config.toml
crop_scale_min = 0.8
horizontal_flip = false
vocab_size = 241
encoder_depths = [2, 4, 4]
encoder_kernel_size = 3
encoder_stem = "deep"
text_encoder_causal = true
text_encoder_fused_qkv = false
text_encoder_inner_norm = false
text_encoder_positions = "learned"
init = "kaiming_normal"
beta2 = 0.99
lr_schedule = "cosine"
final_lr_fraction = 0.01
weight_decay = 0.09
Rows from block 2 of the text encoder, named by matrix and row number. Each number is 128 + 24 x the weight over its row's rms, rounded and kept within 0 to 255. All counts start at 0. Numbers have three digits each. After the name is the row's rms in percent of the matrix's.
# v: attention value (text_encoder.blocks.2.attn.v.weight, 64x128), inputs 0-63
v.22 098:128128128128128128105128164128128128189128128128128128128111119128128128128128128128128168128128128128172128128128128128155128182145128128128128128128094128128128128128103128128181128171128072
v.23 099:128128128128128128093128193128128128128061128128128176128128172128128084128128128128166128181097128128190102128128128082168128128128091128128128128128128128128128128092128128128128128128128128
v.24 102:128128128128128128065128160160128128128128128128128128128128128128128077128165152128088178153128128159128128128183152031163128128128154176128128128128098128092128128072128128177128128092128128
v.25 097:128168128182128128149128128178100128164128128169083128128064128128181128128177128128128128128094152128128128128186166128165128128128128128128183128128128128128128128170161178128128128094128168
v.26 128:128128079128192104165163165128128148102094128128128128159128128128128128128082128128116100152128175128128128128094128128128128128128128128099098128189128128081171162089112128128194128160128128
v.27 098:128174128086179128128169128128160128128128128166128128183128187163098168159128128128128128128094128097128128170128198168180102164128128128128068128128089128128128128128169128128128128166168128
v.28 116:058128128128085128092128128128086128128128128128128091104078128128128197128166128128128128128128088128128128161128128128128128128128128128128151128128169128216128128128128128128128128128100128
v.29 090:128128128174128128159128128128186128128128128128078128089128097128196128128159181086128128057128089128159128073128128128128128095128128128128128128065175094183128128128128173128166128069128128
v.30 087:079128128162128128105128160128128128128067128097128128162128128128064128128128128128128160128128128128128128128128128102128128128128072128067128182128093048128128128128128128128128128128128128
v.31 097:184128179128128128128128128128128128128043161128128128128162128128160070128128128128128128080128128128128128128167128128165128128128128169128128161128160087177128128128128128128128154128186128
v.32 097:128128128152063128128175189189066128128128128128062128164128128128107128128128092128128089099128128063159128128085128128128128128061128171128128128154128128128128128128128128128128128128128128
v.33 111:128128128128128128128160104128158128169128128128128128128083128128128128108161088128091172128128128128166128099204128128128128090128128128152105081195128128091128128107160128128066128161087128
v.34 110:128128142128181128173128128106169128128128128148128128080128128128128128088128128128128101128128128128164128101128128180167128091083128128128151128128128089128152128128128128128128031128155128
v.35 088:128128128045128128167128128128128157178128128128128128128098173128128189128128128164128128128156128128128128128128128128184128128128128065066128080128128086128148128128128128128128128128174128
v.36 101:128128128128128174128071128128219128128128162128128182128128128155128128100128128128078128128128091128170128128149128128096128128128128175094166128128128128128169128175071128128128118151128128
v.37 105:128128158128128088159075094059128128128144128153091128128099128128099128128078128090128101128128128180128128166128128163170168152062128128128128128128128128169072128153151128128128128128128154
v.38 096:128128088128089128128128128128128128128128099083128128128128128128128128128128128186090128128128128128080128094079128128128128128070128128061128128096128128128128128128128128128128128159128128
v.39 090:128128170128128128128180128086176128128128085128173128128128128128128128128128128080128128153128128128128128164128094128128128167128186128128128128128128128128128079128128128128187062128163128
v.40 102:128159128128128128128163128153128128128128128152151168090085128128128074128170180128128077128178081128092128128128180128128128128098128128103128128128128164128128087174148102128128128128128128
v.41 118:128128128128186128128128128106128128086128128128128128098128128128155128160142128058128128128128128172153128128128128128128128073128163128128071128128128128079171128128083128161174128128153128
v.42 106:170128128128128128128128104168183102198128100128128128097128161095088128067128128094128128154128077128151081182172155128155128128128155093158128128159165128158128100158099159079128128128101128
v.43 114:087128128128128128128128128128128072128128089172128128128128128063128128128128128128128128108128128128128128128128070128128128128104128165128128128056128171128163128128098106128128128128128128
v.44 087:128128128128128094128128128128128128128042128081091128128128128176098178128128128128128128128187128128095128128128211128091128128128128059128128128128128128128128128128128165128128128107128128
v.45 074:128128095128128128128128128182128128128128128174128128128128182128128128128128128128176128128128128063128128128059128128128170128128128128128128128128128128128070128128128128128045128128128128
v.46 124:128128076128128081051128128104128154173128096128128128081082128128153189128128060128128128067068128149108128128128128128128128128128166128128092128170128128149089080098128154128128128082097163
v.47 092:128128128128128128179157128128128128128151098128128128186098128128128128128128128128108128068128128128128128128128128183128198128061128128169077191128128128128128128128088128128181128128128128
v.48 085:128128128128128128128128128152156128156128128128128128128176152152105128128169156187128128128128128128128128128128128128128161128128044128128128128052128128182128063043128128128128128128063128
v.49 089:076128104128128174128128128071128128128097128128144128128165128128128128128128128128045128107128094128128128128186128128128128128128128128128128128167128219128128128128128128128087128128128128
v.50 085:094128128091128085128128128166098128128128128167128128128128128128128128128128128128128128128128128155128077128178128128174128173128099021098128128064128128197128154128128128128128104128128128
v.51 113:128128128189128128187103128128128097128128128128128070128128128128128128128128128063204077128128128128149128128128128176157128128128078128128099128188128128128128089128128128128167128128128128
v.52 106:128148128077128026128128128175171093128128128128128128128128172128163162128128128128128128128096128077128128183083128128106128077128128128151128128128090128128128128153165128128128128128128103
v.53 099:128178128128128128128128128128095128128128128102177128146128128128181128128128128128088070102128152050128128128090128128154128161089128128128128128048128128128172096128128158128128128090128128
v.54 106:160128128088128128128128128128128128128128128128097128128169116128165128128128128128128128128128128081077128128128128128128128162128128128098149165128155128128128107128091128172185128128128128
v.55 098:128128128128068128128128128128128153128128128128128128128128128128128128128128160128079128128128081128128128128128128128128128128128104198128169128128128128128128128170128128153128128128061157
v.56 114:152128190128128128128128128128067144128193141128128128128128128084128128128166128128128128128128143143128107128128076093128160128128128160092095128128128166128128128128166168128075197128108128
v.57 095:073128128128059160128167128128128164128162128128128128081128128128128066128128128128128128128086065128084128128128128128168073171128128162128160128128128128128101128170128088128128192128128128
v.58 099:128128128090142128074128166128128128128128128152146128128075128128089128128128128128155128175128128128081128128128151128128076128181109128128128059128128128128128168214128128128070128128128128
v.59 108:128128128128128097128128094128128128128093107103128090128128128128128128128084128072170093128128128093092090128070128197128128128128103167128128128128128128076128167128095128128128128128128128
v.60 087:192128128169128128167128154128128128128128128195128153128083128186074128128085089128128128128103097089093128128165128128128128128128128128175128128128156074090189128091163128128128177128128128
v.61 107:128128128128128128204092128146128085128128109128128128128128203201128128090128117156128128128176128099128128119067128128128128072128128128103128186128169128128164128088099128154128128186128128
v.62 096:091170128157158094128128128128128128081175128128098128155186109128074083128087128128128097128128128128146128166177086128185128128128128128128100186128075128128128082128128097128128128128128128